Rows from block 3, named by matrix and row number. Each number is 500 + 50 x the weight over its row's rms, rounded and kept within 0 to 999. All counts start at 0. Numbers have three digits each. After the name is the row's rms in percent of the matrix's.
# convs2: second depthwise 3x3 conv (model.enc.1.1.convs.2.weight, 128x1x3x3), a 3x3 kernel
convs2.0 082:501512495505518499588590578
convs2.1 078:534535531453435473564564562
convs2.2 087:477486486537558544423433432
convs2.3 135:435444442525523519559560556
convs2.4 103:526524520519511518580577588
convs2.5 087:453442453523526515430427444
convs2.6 091:495502506475487475420421409
convs2.7 073:514528519467467453576584562
convs2.8 021:477436444573555551465468460
convs2.9 179:461459448566562568531537539
convs2.10 118:495483479523516514583575591
convs2.11 156:492492494579577581535532537
convs2.12 213:579571577470464459525517522
convs2.13 046:526504487493491469592579576
convs2.14 006:554560424554458459537483452
convs2.15 060:425429423539537530526529522
convs2.16 177:519523524439444445553561569
convs2.17 011:541535439554504426571493451
convs2.18 007:565430495420473501481490575
convs2.19 133:543546538476474485572567576
convs2.20 098:461458450508497509576565581
convs2.21 092:583577558484478473547535536
convs2.22 009:564549415519476436538539471
convs2.23 155:569565571486485486455449443
convs2.24 039:542548543463469468417444443
convs2.25 097:421418435537539534524515521
convs2.26 103:543550554432435441532532529
convs2.27 138:498495474526528522579576588
convs2.28 108:556564557508509512433441439
convs2.29 161:456457451497502495429426423
convs2.30 023:442488577435494535425492543
convs2.31 084:508481482467463454581575571
convs2.32 127:526527527518518524574580586
convs2.33 094:468464463423428417493483478
convs2.34 117:430431430450453445510509510
convs2.35 014:476453444516493487596555562
convs2.36 088:551564554565564563512523509
convs2.37 007:445457483501485467569606494
convs2.38 110:478481487534537535426422421
convs2.39 009:527499524551436435597487476
convs2.40 113:453454444488497488571569570
convs2.41 011:416498544530508565436509564
convs2.42 134:429431432464469456546533527
convs2.43 143:432434436464469464459459450
convs2.44 094:473478477486482491590576579
convs2.45 120:482489488551555554432437432
convs2.46 164:462454466494493495430418423
convs2.47 014:567478505451417418537498493
convs2.48 159:514513513468466460426423417
convs2.49 083:510502495573557558459432436
convs2.50 061:561508437552509439563513436
convs2.51 142:525517517537524525434421410
convs2.52 046:479462472486471471586570576
convs2.53 034:445505547434518556426507562
convs2.54 169:543532546463458462568564566
convs2.55 046:513497482495471506594561593
convs2.56 076:470458482508504514582571587
convs2.57 155:490485486494488487415420411
convs2.58 086:555566565466492479437452446
convs2.59 080:484488501558558562431439445
convs2.60 063:530527523546555547426434445
convs2.61 156:553552551525526524433437436
convs2.62 101:500499509517522525574582594
convs2.63 136:557562545458464451448453446
convs2.64 130:442442443443444430487480474
convs2.65 142:427424417475474467525523532
convs2.67 097:493496511521519532410415428
convs2.68 059:584558544551509499577531526
convs2.69 034:410432425502519527450483483
convs2.70 035:542565551554566576477502517
convs2.71 010:503595416455505486437500489
convs2.72 144:532536537487492491573576586
convs2.73 146:477480486450454450567567571
convs2.74 011:462534448474599463514570484
convs2.75 010:432538539470493485425476586
convs2.76 146:433434441497504496554558563
convs2.77 103:512516517446449453561567577
convs2.78 014:558448406555485485559485478
convs2.79 015:403519543456504547423480522
convs2.80 110:551568555557565559481484474
convs2.81 119:462456456424427423491506490
convs2.82 111:455446441501496496576565563
convs2.83 065:478454439459425417545498494
convs2.84 126:507506504507504503589584585
convs2.85 093:500510490575581579532537537
convs2.86 179:534533539526531538571573573
convs2.87 116:570571567514520519449454451
convs2.88 070:555569579489499517443454450
convs2.89 022:465546538404493494424548519
convs2.90 133:567581580525540537472494477
convs2.92 067:567574592451477478476505492
convs2.93 110:556574566448464459460475461
convs2.94 146:490490490423418411528521519
convs2.95 151:527535536559558562441447452
convs2.96 090:555552561436446444520536534
convs2.97 025:441494544454505588435475548
convs2.98 021:517491541505484463576562596
convs2.99 145:461463459508512514420429422
convs2.100 035:422539540448529557434500546
convs2.101 052:493521544521538568416431457
convs2.102 073:436427443527530544449449466
convs2.103 008:435482543487533557461493600
convs2.104 008:576520458573481484580501455
convs2.105 049:453455443481480462441435429
convs2.106 123:503487481497485479591582579
convs2.107 182:497501504529533544573576587
convs2.108 012:380526532471515541444518512
convs2.109 151:434450451501504505561561576
convs2.110 011:406540498439555526480523561
convs2.111 008:515448467588553470514509417
convs2.112 006:510580470485464501450476398
convs2.113 165:521515516490489487414426409
convs2.114 095:527522519466460454576572572
convs2.115 123:470485483475492482420422413
convs2.116 021:504497516538540594432442451
convs2.117 042:456467460536543561442438439
convs2.118 029:530563583520533544450456446
convs2.119 102:462448440567556563470471462
convs2.120 109:535540546472473475568566580
convs2.121 043:573573557465488455545542538
convs2.122 008:535482495570495461613499458
convs2.123 114:551556552525526538553554575
convs2.124 160:505508500541543543576577573
convs2.125 046:468463452577581560520532516
convs2.126 060:495494510553569563430452440
convs2.127 010:577456514533438481585476464